{"dataset": "pixel-art sprites of 400 made-up characters on tiled backdrops", "arch": "unet", "num_classes": 12, "epochs": 2.9, "warmup_steps": 300}
Rows from block 4 of a small class-conditioned image diffusion model, named by matrix and row number. Rows with one number belong to one channel. Each number is 128 + 24 x the weight over its row's rms, rounded and kept within 0 to 255. All counts start at 0.
Before each channel's rows are labels from the 100 images, of 14976 (inputs lightly noised), where the channel reaches its highest value: "strongest on" is what is common among them; "lies over" is the class under the peak. Only what is clearly more common there than usual is listed. The data: pixel-art sprites of 400 made-up characters on tiled backdrops.
# convs0: first 3x3 conv (model.enc.2.0.convs.0.weight, 128x128x3x3, each kernel summed), inputs 0-127
# convs1: second 3x3 conv (model.enc.2.0.convs.1.weight, 128x128x3x3, transposed, each kernel summed), outputs 0-127

strongest on: red
lies over: sprite
convs0.13 [124 128 127 149 177 142 124 135 130 124 149 114 101 142  78 118 136 133 133 140 122 165 102 101 132 138 130 128 131 138 100  80 110 138 138 125  79 136 122 162 171 144 117 145 149 114 101 144 160 146 145 126 152 122 160 143  82 140 158 126 116 177 131 154 136  71 113 117  71  56 106 126 168  94 164 126 110 102 110 155 122 125 148 121 135 102 134 132 154 119 122 127 144 138 130 161  78 160 143 123 135 167  90 112  98 122 131 138 138 113 125 123  85 156 150 161 109 127 135  86 130 144 121 126 136 110  68 109]
convs1.13 [140 126 144 118 133  87 206 174 142  94 136 144 151 138  93 129 130 166 131 144 146  95 159 114 136 121 145 122 131 103 131 205 130 141 124 100 109 134 127 124  61  82 127 155 135 158 142 129 100 134  95 127 104 127 139 135 120 119 127 143 127  70 131 120 138 165 116 111 151 130 111 132 123 127 117 119 141 140 158 151  65 131 142 160 116 168 146 133 129 145 106 165 140 110 118  94 145 145 107 141 106 118 167 124 124 117 110 162 134 123 133 124 118 129 146  52 133 111  93 139 144 140 119 137 109 174 109 120]

strongest on: large; yellow; green
lies over: sprite
convs0.122 [ 98 122 117 161 119  76 164  87 112 168 108 110 129 130  92 127 107 128 151 110 145  99 122 127 171  87 146  62 101  98 156 103 154 162 100 135 115 142 169 103 100 125 134 145 105 132 157 126 120 123  97 144  99 148 135 146 115 130 124 138 163 161 108  84 123  95 115 143 160 114 158 130 138 105 122 120  84 140  97 141 131 161 139 139 119 126 170 109 106 131 109 124 128  97 118  89  93  82 100 145 119  95 132 146 123 132 138 113 168  88 146 103 180  91 131 114 109 131 115 154 114 118 142 110 119 102 157 130]
convs1.122 [135 123 160 128  97 166  86  84 118 125 128 133 131 139 131 113 147 109 134 138 111 106 108 159 138 117 122 139 116 145 105  87 123 121 146 135 134 127 111 127 165 143 123  41 143 140 114 113 102 109 151 144 132 120 102 133 118 161 123 154 108  84 101 155 110 112 153 116  85 115 118 131 139 126 104 154  76 125 108 127 189 113  57 140 122 103 125 105 126 107 123 131 112  95 138 142 112  96 133 125 163 184  97 131 110 120 148 139 134 129 112 116  92 166 102 149 131 135 156 110 114 134 126 141 127  70 186 111]

strongest on: red
lies over: sprite
convs0.12 [130 128 133  95 163 163 129 128 142  92 107 129 144 119 115  95 112 132 109 138 114 118 111 127 129 109 136 122 193 122  84 116 112 132 100 114 120 120 120 108  94  82 120 116 132 131 130 144 115 166 110  93 131 134  93 156  77 135 144 169 125 117 122  79 138 172  87 147 120 121 106  73 100 130 132 169 127 180 179 134  83 133  96 130 128 153 103 149 101  86 112 132  95 134 119 110 134 106 169 114 119 128 114 127 121 169 131 104 140 148 119 121 114 111 155 117 139 159 123 113 178 174 135 111 124 141  79 133]
convs1.12 [122 113 102 138  87  70 124 117 180 174 106 109 140 155 143 178  99 149 123 145 156 137 122  46  89 103 145 145 128 122 171 154 147 157 123 100  84 149 127 113  99 146 133 138 109 143 145 138 138 110 111 110 109 142 127 125 168  96 122  90 140  98 126 136 128 124 128 133 130 138 161 118 165 153 109 200 163 102 110 129 153 153 157  93 116 136 123 113 116 143 127 163 128 111 138 103 159 141  95 113  60 146 145 109 135 161 114 145 111 117 126 136 108 143 134 110 113 138 113 116 147 113 129 126 132 126 118 133]

strongest on: large; green
lies over: sprite
convs0.83 [144 128 149 112 117 129 112 111  81 141 121 123 138 136 146 162 111  89 138 134 138  98 137 189 110 120 140 131 108 108 140  59 125 100 122 150 135 111 131 128 132 199 180  93 122  96 152 150 102 123 101 140 123 141  97 140 151 125 119 134 137 131 155 130 135  57 121 158  88 117 161 122 157 145 101 146 140  87 100 118 157 122 104 118 108 144 129 117 122 141 147 144 173 109 158 140 138 123 112 126 150  91  95 128 136 159 106 137 106 112 162 128 121 167 117 107  72 138 120 113 100 124 116 116 118 114 187 127]
convs1.83 [145 164 136 114 173 134 116 162  91  68 138 106 102 124 123  98 116 141 125 123 105 171 122 148 148 145 128 135 152 150 123  99  98  82 104 142 124 100 129 127 131  83 123 110 144 115 157 153 108 146 127 108 161 130 167 140 136 140 135 128 129 126 140 108 122 156 145 147 138 114 127 122  93  93 169 119  53 158 125 121  67  93 111  99 123 120 126  95 133 100 110 112 151 120 100 136 139 130 129 151 111  90  67 118  89 161 130 116 116 123 103  90 164 133 129 134 144 122  94 113 136 137 108 153 113 113 155  74]

strongest on: red; large
lies over: sprite
convs0.110 [124 120 163 117 146 129 110 132 154  92 131 166 131  91 155 135 158 127 137 113 134 105 112 122 133 159  79 132 162 119 144 114 125 145 109 134 122 111  97 122 101 105 133  51 107 150 138 129 115  94 102 137 111 153 109 100 102 111 112  91 104 135 140 123 157 141 103 146  96 115 130 126  90 136 118 125 138 141 204 170 122 160  92 160 127 114 133 179 143 105 130 105  95 160 106 125 126  91 162 111 157  94  82 144 129 126 130 131 154 107 145 163  98  86 140 135 121 124 148 108 165 130 129  99 108 106  93 155]
convs1.110 [106 122 110 164  69  89 151 109 144 140 112 127 133 125 147 118 143 122 123 123 141 118 165 114  99 100 158 112  85 110 121  99 142 130 159 145 103 122 150 119 119 157 150 146 132  90 137 125 140 137 143  99 116 122 201 107 147 110 119 117 116 128 134 141 126  69 146 128 100 154 151 130 146 141  91 142 172  90  57 121 141 129 101 104 132 101 127 104 118 159 143 140 112  88 154  81 144  83  89 148 139 111 152 123 153 121  80 123 121 150 130 105 105 164 121 103 114 132 142 124  95 125 123 144 127  86 140 163]

strongest on: red; large
lies over: sprite
convs0.100 [122 115 117  97 109 161  83 144 120 112 122 126 153 122 107 137 114 106 142 115 114 101 107 104 121 154  85 149 157 114 124 104 115 104 103  98 119 119  53 106  98  90 113 111 104 149  68 132 139 114 126 118 116 120  97  99  92 142 144 136  77  59 129 112 146 148  89 118  53 116 123 100 103 124 125 151 141 147 143 117 105 138  97 125 122 106  85 171 121 108  96 111 127 137 124 110 133 129 146 117  95  88 125 115 119 134 107 124 117 120 154 132  91 106 103 129 119 138 120  80 150 123 118  93 109 139 121 104]
convs1.100 [138 135 161 157 105  88 153 144 167 138  78 148 140 164 134 160 107 175 112 165 174 104 128  95 147 115 157 156 121 100 141  95 153 151 148 129 135 167 121 127 135 115 116 164  94 129 153 143 129 130  94 121 128 119 182 130 128 125  92  98 127 112 143 125 130 122 127 132 102 153 124 143 140 155 142 204 176 114  90 152 150 136 116 121 139 135 157  89 120 147 114 147 151 108 144 157 152  93 101 146 110 175 150 139 121 136 122 157 111 127 128 135 130 163 169  90 116 156 105 140 152  99 138 141 149 115 154 130]

strongest on: upper left; black
lies over: sprite
convs0.14 [137 112 129 163  89  91 111 108  84 111 132 125  87 114 119  78 134 131 146 126  90  95  96 143 101 114 123 122  80  90  99  84 163  87 128 121  99  88 152 135 104 124 106 127  92 153 123 104 103 137 130 135 103 121 122 107  92  91 105 125 122 121 112 140 114 112 106 112 125 145 128 123  94 105 123 118  95 119 109 121 104  88 120  96  91 110 123  93 125 103 116 118 104  98 143  94 102  84 118 115 114 132 126  78  76 129 129 130 122 137 128  82 109 111  84 120  79 118 111 107 120 110 134 115 114  89 166 122]
convs1.14 [106 134  75 167 145 144 146 192 130  89 107 105 109 108 141 133 132 170 145 132 151 141 185 183 133 121 120 170 159 122 143 117 113 107 134 128 135 111 127 142 174 103 123 180 120 115 125 170 189 127 117 139 153 147 118 138 117 134 148 100 110 154 148 142 160 126 140 105 169 124 119 113 111 152 126 115 188 174 147 109 118 118 178  93 135  83 125 113 113 116 121 148 159 139 103 140 127 148 148 117 139 123 185 120 111  85 107 141 114 124 124 113 143 117 145 126 135 120 139 112 120 145 131 138 112 130 146 168]

strongest on: purple
lies over: sprite
convs0.29 [138 150 147 118 149  99 103 160 136 146 149 135 132 139 104 146 141 174 139 104 137 151 102 147 139 119 120 122 130 148 126  65 157 177 122 114  77 164 170 150 129 135 144 138 144 167 150 159 140  90 162 135 100 161 134 176 117  93 156 126 156 151 126 115 160 138 129 152  83  98 117  87 151 134 159 141 114  94 134 130 128 141 149 129 121 123 162 114 160 132 128 144 168 129 150 138 112 120 145  80 157 169 106 115 103 142 106 110 151 155 136 147  98 139 145 165  97 125 155 139 158 174 155 164 139 111 123 129]
convs1.29 [ 74 126 102 145  86 139 122 125 153 150 132 112  83 117 117 162 140 149 117  98 156  97 128  92 127 154 118  98 146 139 113  92  96 141 127 132 161 119 146 112  96 116 120  96 155  92 134 141 152 124 141 104 108 114 154 111 115 149 140 146 100 114 181 127 129 128 138 139  66 170 121 130 109 113 104 113 140 119  85 139  98 110 120  96 122 104 128 128 135 132 133 156 121 113 116  68 148 139  94 114 102  78 112 180 139  67 160 136 124 123 127  88  87 108 150 128 137 112 118 116  74 113 115 126 108 114 127 155]

strongest on: blue
lies over: sprite
convs0.27 [149 109 146 186 127 128 128 120  93 146 140  95 125 139  96 146 107 121 118 106 122  91  89 140 149 106 100 100  72  93 135  90 109 144 128 127  72 129 132 129 122 147 113 111 121 173 151 120 124  98 107 114 117 111 165 115 116 115 137 121  94 103 135 149 153  90 119  97  54 117  84 123 137 129 105 135 156 108 115 132 131 137 126 127 112  91 106 151 153 135 110 134 145 131 123 116  82 107 140  84 104 153 115 136  80 131 102 148 116 110  94  79 100 150 148 129  74 110 104 130 107 131  95 128 152 126 110 102]
convs1.27 [143 141 113 125 174 115 135 135 137 110 127 105 112 115 123 121 118 157 144 146 173 129 124 122 106 119 135 211 153 158 144 156 124  80 106 140 120  98 145 132 121 102 121 151 111 102 203 204 144 136 125 123 142 126 135 163 175 141 111 115 152 140 120 103 115 219 125 147 164 124 136 125 117 140 149 154 122 145 118 102 140 104 132  99 111 139 156  96 119 113 117 141 134 147 119 128 178 175 134 139 115  93 127 116 112 139 127 138 123 109 144 117 165  76 124 125 137 120 126 121 118 150 108 147 104 116 130 124]

strongest on: yellow; large
lies over: sprite
convs0.66 [127 138 164 128 114 120 143 107 131 117 123 133 123  98 136 161 150 116 137 106 159 118 152 136 125 123 147 108  96 153 134  97 110 168 125 163 128 118 184 127 126 122 145  96 132  93 157 152  67 145 101 158 124 120 115 114 132 116 140 137 152 156 132 130 140  30 160 163 163  62 143 125 129 141 122 113 111 110  87 130 149 143 167 121 140 147 146 138 130 103 160 135 139 109 142 117 103 118 133 147 168  96 133 146 126 159 106 110 131 124 157 126 143 139 146  84 106  92 146 161 109  98 128 131 117 122 195 127]
convs1.66 [ 80 132  89 129 113 135 108 134 114 125 144 129  94 110 130 144 124 151 111 130 107 158 116  94 133 138 138  96 135 162 135 151  94 116 123 113 158 117 122  99  76 120 112 150 114 175 132 143 127 131 136 126 123 141 121 138 174 104 128 120 129 188 134 131 140 221 140 126 131  39 125 112 107  97 143 118 140 123 124 138 119 118 121  98 143 125 149 148 116 158 128 127 147 137 129 103 198 103 110 117  75 181 136 117 137  84 143 116  96 140 111 134 130 126 136 143 165 122 131 136 128 177 112 128 131 121 104 128]

strongest on: large; pink
lies over: sprite
convs0.50 [120 135 106 145 135 144 142 170  80  79 142 120 134  97 135 119 106 145 116 127 102 131 112 153  83 182 135 133 154 141  87  92 140  84 128 133 168 101  66 109 129 135 137 117 106 126 112 118 101 116 100  84 129 118 132 115  64 101 120 117  60 148 147 152 144 114  93  85 130  91 113 148 114 160 122 145 139 141 149 106 101 113 134 139 160 115 105 135 132 133 138 144 142 116 137 122 100 115 146 101 108 154 114 144 155 106 127 124 143 154 142 133  73 122 142 136 157 167 120 124 127 159 139 143 124 129  69 120]
convs1.50 [108 112 125 128 110 131 101 134  69 131 137  97 128 113 106 134 132 140 146 130 199 137 175  82 160  68 126 167 112 113 174 124 134 102 107 118 122 131  98 156 150 107  89 121 136 113  93 156 131 121 122 124 156 154 144 146 188 172 131 131 163 176 136  77 128 145 142 142 155 176 120 100 132 142 123 120 112 141 123 101 134 129 143 101 105 120 130 117 118 117 108 139 114 127 123  83 168 160 107 146  77 102 148 120 115 121 132 143 105 118 129 133 126 113 105 115 129 112 168 128 123  95 147 103 116 133 143  83]

strongest on: red; large
lies over: sprite
convs0.24 [146 131 148  52 139 129 122 134 103 109 108 130 177 116 101 113 136 127 137 101 129 106 108 156 149  94 112 123 161 124 114 109 135 112 104 120 112 122 104 115  76  99 122 115 136 136 111 111  98 136 115 120 134 118 113 126  75 122 140 139 118 112 142  81 158 142  89 160  99 102 119 124 101 130 150 160 112 151 153 112  80 148  92 130 124 127 102 161 102  75 120 110 108 151 146 100 119 115 171 103 134  79  87 132 106 149  95 125 139 117 160 144 105 125 140 159 120 156 137 121 199 164 154 101 107 136 124 124]
convs1.24 [116 118 122 127  72 112 106 110 176 160  87 121 124 140 148 142  93 139  99 162 147 141 117  59 108 131 146 143 139 117 136 121 157 148 142 119 105 134  87 107 123 156 128 116 107 136 128 147 135 104 123 103 136 135 121 107 141  69 105  77 117  91 135 149 139 129 123 117  77 138 154 127 164 152  95 199 187 100  76 140 156 131 132 122 135 135 121 131 104 141 140 149 118 107 140  97 157 105 107 114 104 148 126 118 140 132 111 149 104 137 128 132  70 147 137 108 114 151 107  88 119 125 117 118 144 114  92 143]

strongest on: large; blue
lies over: sprite
convs0.69 [142 139 117 161 127 133 151 132 105  93 119 107 130 104 122 141  88 170 162 117 137 159 106 120 149 122 124 119 145 152 117 103 151 149 118 105 134 101 161 146 117 139  99 127  80 107 147 119  83 133 136 112  99 121 104 150  42 148 124  91  71 135 120 121 120 105 106 108 116 108  92 128 126 106 111 114 114  84 144 159  90 129 124 112 128 123 131 109 131 140 132 144 159  80 126  71 148 128 101 115 145  97 127 143  91 111 151 126  97 153 120 119 110 120 142 130  86 156 103 129 107 159  97 118 123  78  84  95]
convs1.69 [146 108 147 140 109 164 144 118  99 148 145 131 168 132 124 143 134 105 125 150  88 126 127 212 119 145 114  99  88 118 112 113 132 114 123 113 128 129  95 152 121 151 119 147 143 132 116 145 116 114  64 129 126 130 175 124 160 107 137 153 167  54 146 109 136 121 108 183 125 186 115 147 145 164 121 116 122 120 133 151 132 132 141 129 117 169 123 116 134 137 102 103 147 171 149  92 101 113 115 178 134 157 155 109 110 174 109 154 118 145 134 121 146 143 118 170 118 137 146 127 141 159 135 142 112 160 152 110]

strongest on: pink
lies over: sprite
convs0.39 [149 129  98 116 156 131 137 149  92  85 125  60 103 117 144 153 109 140 119 108 136 151 144 161 111 159 141 188 124 115 156  82  80  85 110 143 111  97 131  98 129 161 135 150 123 138 103 111  92 129 133 118 136  69  75 133 125 111 115 141 121 163 130  96 143 115 154 101 101 121 117 147 137  86 132  91 112 115 170  83 149 103 128 143 131 123  91 165  98 160 112 125 168 108 107 101 147 135 132 134 110 142 110 140 159 148 152 127 124 130 141 123 118 122 136 139  97 118 110 122  97 159 116 136 128 168 125  94]
convs1.39 [ 98 112 132 122 104 123 113 119 139 125 121 115 110 131 134 119 134 134 132 114 103 107  95  26 110  73 120  93  96 131 119 141 161 125 151 168  91 125  87 127 160  85 113  60 123 120 105 141 153 119 107 101 126 155 130 116 102 127 125 118 113 178 159 143 126 114 153 112 105 130 135 101 138 157 113 108 116  93 109 100 134 111 151  83 129 107 145  66 108 106 130 131  93 116 156 103 103 125 117 122  94 125 114 123 122 128 128 112 101 113 117 122 112  87 108 110 106 127 179 140 123 122 135 121 142  96 141  92]

strongest on: purple
lies over: sprite
convs0.22 [136 148 111 125 133  90 129 120  96 101 128 110 139 128 128 116 120 111 133 124  71 105 104 136 140 133 123 172 107 101  98 115 126 106 120 109  78 138  93 134 123 130  90 117 121 132 114 146  89  90 139 134 169 155  94 114  98 112 151 116 128 111 165 112 149 114 117 117 152 126  91  98  93 116 135 123 146  89 179 132 115 131 123 117 122  93  98 110 137 139 110 135  97 116  85 118 117 155 139 159 108 137  90 142  68  72 121 161 142 144 139 148  95 106 124 121  66 119 118 144 131 166 143 157 143 132  67  98]
convs1.22 [105 109 108 144 135 168 144 131 205 121 124 110 115 103 131 140 107 148 124 156 162 138 130  66  77 146 127 167 173 140 131 127 111 144 159 116 147 132 108 101 153 130 103 116 124 138 134 163 166 122 157 112 165 126 105 125 148 144 109  78 105 133 115 167 147 126 137 113 107 133 132 137 108 130 117 211 168 146  90 140 141 119 126 117 107 110 113 116 107  83 100 135 127 140 115 116 141 161 130 116 141  84 161 130 114 110 130 136 126  99 129 117 136  99 106 124 134 117 109  66 125  88 124 119 120 113 134 171]

strongest on: large; teal; purple
lies over: sprite
convs0.101 [118 112 106 121 114 103 107 129 152 108  72  89  96 143 128 111 132 120 116 146 136 135 139  90 111 140 157 119 152  97 129  58 148 121 128 133  82 119  91 103 155 147 146  90  89 152 133 115 134 115  69 104 108 128 125 122 119 120 128 100  90 119 141 147 148  93 138 105  56 105 173 131 154 143 137 159 156 137 111 150  82 146  85 117 123 143  85 121 103 107 129 137 142 125 117  92 121 105 111 112 132 154 129 101 151 140 107  89 137 112 109 119 115 161 144 124 115 169 143 102 141 140  93 120 116 100  95 121]
convs1.101 [115 108 118 109  96 139 110 131 152 143 127 124 125 120 112 143 132 132 133 114 123 151 142  45 138  62 120  92 115 132 146 134 109 169 126 114 136 149  90 116 164  79 121 102 114 105 116 115 104 121 139 125 124 152 135 131 193 164 129 130 154 108  88 101 123 180 145 146  80  94 122 114 108 135 121 119 107 119  99 104 138 147 158 139 109 114 123 137 108 142 110 132 122 117 127 119 158 137 129  89 126  86 117 133 144 139 152 126 139  79 158 159 126  92 122  90 159  85 159 116 103  99 157  99 126 106 178 138]

strongest on: large; red
lies over: sprite
convs0.4 [140 151 144 155 158 131 137 150 132 135 135 149 132 140 119 125 138 158 145 141  90 113  92 173 135 115  98 119 158 137 118 137  95 122 100  89 131 125 122 127  89  86  59 127 108  98 127 138  97 141  96 107 131 118 112 153  82 114 120 143 134  82 124  77 117 130  66 158 110  98 107 131 110 125 130  85 127 173 194 124 106 147 148 130  94 130 110 124 150 134 102  93  94 160 111 117 133 113 117 114 119 117 110 150 112 123  98 101 112 105 127 113 103  85 160 106 135 139 117 122 157 152 123 112 113 125  69 138]
convs1.4 [ 94 113 102 123 103 126 105 140 144 109 117 113 134 115 102 155 137 156 137 142 180 120 149 107 104 144 102 125 130 101 140 126 103 125 128  89 108 116  76 104 108 111 102 122 132 116 125 138 135  89 123 122 137 115 133  95 163 128 111 104 115  77 154 132 158 102 121 121 129 150 141 145 114 137 104 176 135 107  87 156 161 127 115 160 107 163  97 158 137 100 117 172 184  76  96 138 158 110 126 156 105  99 157 111 115 114 104 159 144 128 152 119  77 193 142 102 109 138 124  94 101 143 127 126 117 164 100 145]

strongest on: blue; black; purple
lies over: sprite
convs0.30 [110 125 137 145 122  72 140 146 123 124 121 106 100 148  91 122 141 131 130 132 119 120  88 105 131 136  93 130 111  92 139  68 139 123 138  93  73 156 114 122 101 159  65 129 105 122 123 146  99 116  97 110 112 138  71 136  86 118 117 141 137 141 147 128 112  94 119 145  93 125  88 136 121 122 132 140 113 104 124 135 127 111 137 106  88 111 143  66 140 118  97 127 155 120  82 138 144 151 136 145 124 149 116 168  89  79 115 141 105 111  81 102 134 139 152 172  84 129 149 103 119 175 135 132 127 115 126 121]
convs1.30 [143 124 138 142 162  79 162 104 137  80 141 109 147 126 126 129 114 113 141 164 126 202 128 136  49 162 143 156 148 127 130 177  80 137 148 121 105 136 143 116 143 129 140  90 138 124 137 134 194 131 152 149 160 136 183 135 119 135 136 112 123  66 122 135 139 132 119 102 119  93 110 144 113 110 157 120 142 135 109 161 141 111 136 117 118 153 126 129 122 111 129 143 115 174  86 131 129 160 109 171 126  99 117 131  91 106 112 127 125 136 129 102 147 134 132 140 149 138  87  98 151 120 123 155 119 164 106 140]

strongest on: pink
lies over: sprite
convs0.106 [159 148 131 150 117  82 130 137  79 118 123 121 154 134 127 109 110 136 140  87  91 124 127 167 103  88 136 143  85 134 129 149 122 110 133 141 112 115 132 164 111 152 158 130 105 158 172 114  86 149  86 138  93 111 130 121  99 113 126 112 123  78 110 102 100  96 111 112 145 128 118  93 168 113 137 119 111 131 145 101 103 105 179  80 119 157 150 115 118 155 130 152 151 112 135 105  99 121 132  89 116  72 135 108 114 163 130 110 152 128 138 127 147 135 147 136  93 121 112 166 131 175 110 182 127 138 124  82]
convs1.106 [122 102 119 128 110 112 184  99 142 127 134 141 124 136 162 126 120 123 119 126 144 123 150   7 116 113 150 111 149 128 115 148 144  97 147 143 127 102 116 117 143  87 125  98 133 116 123 146 148 150 153 125 137 129 133 132 135 163 125 119 161 169 133 144 133 157 157 155 123 134 154 107 161 139  87 158 134 146  98 127 180  89  88  81 117 130 133 132 115 100 144 144  93 108 158  74 125 156 101 132  99 146 132 117 114 136 133 130 105 121 138 105 139  94 115 109 150 118 103 101 144 110 112 134 142  68 121 108]

strongest on: white; large
lies over: sprite
convs0.42 [121 129  89 109 132 103 122 117 165 112  55 117  77 143 139 103  86 143  88 152 138 142 168 137  95 146 147 108 133 111 119 131 145 141 159 145 154 121  89 103 130 146 153 111  85 122 144 120 127 117 126  83 144 106 124 126 116  94  92  48  56 154 124 156 112 157 129  89 117 120 147 163 127 133 133 110 127 128 137 128 115 129 130  81 159 144 133 106 115 133 137 137 139 132 130 124 130 105  82 110 133 116 141 153 146 117 132 130 105 134  99 112 130 147 140 112 140 158 105 173 133 124 107 134 151 108  70 142]
convs1.42 [144 124 162 137 157 137 148 142 128 147 165 147 149 119  87 137 137 129 150 107 149 120 115  80 177 103  81 141 121 143 139 118 143 124  96 106  85 128 142 175 138  93  93 126 164 150 116 166 123 132 120 158 125 180 153 147 136 158 146 165 157 152 182 105 166  96 132 158 120 142 108 113 120 149 134 141 137 129 158 153 145 153 130 141  92 129 136 129 142 128  96 114 124 155 150 127 131 146 142 159 123 112 129 103  88 141 110 117 127  91 149 186 113  83 116 113  99  88 180 112 160 132 136 102  99 117 129 124]

strongest on: large; blue; purple
lies over: sprite
convs0.38 [127 118 142 101 104 152 111 114  81  82 138 122 122 109 137 134 141 113 111  91  94 139 120 153 132 116 118 138 131 146 136  99 128 118  98 141 127 129 149 115 113 104 123 120 143 107 138 154  86 158 141 149 138 129  62 165 101 152 152 166 133 179 155  70 106  91 117 127 195 117 118 143 159 118 114  96 115 103  97 133 119 138 136 144 131 114 146 173 143 120 150 138 132  68 151  84 135 145 123 136 149 105 141 140 136 135 128 134 194 148 167  99 136 110 179  89 119 135 138 150 148 127 141 125 125 152 110 107]
convs1.38 [150 197 160 121 152 137 137 147 103 109 165 131 132 124 107 117 146 152 142  99 128 151 113 187 134 131 120 107 115 119 105 136 125  98  98 109  82 149 151 145 107  41 102 118 174 138 159 139  97 135  82 134 124 132 121 139 138 116 122 168 121 135 140 130 138  91 122 154 134 125 106 115 122 112 160 113  87 142 132 120 129 120 123 151 114 140 149 113 172 132 110 108 139  88 136 189 142 134 144 162 141  88 114 124  89 144  97 119 142 116 135  98 134 146 153 149 103 117  95 166 140 142 127 141 101 171 107 102]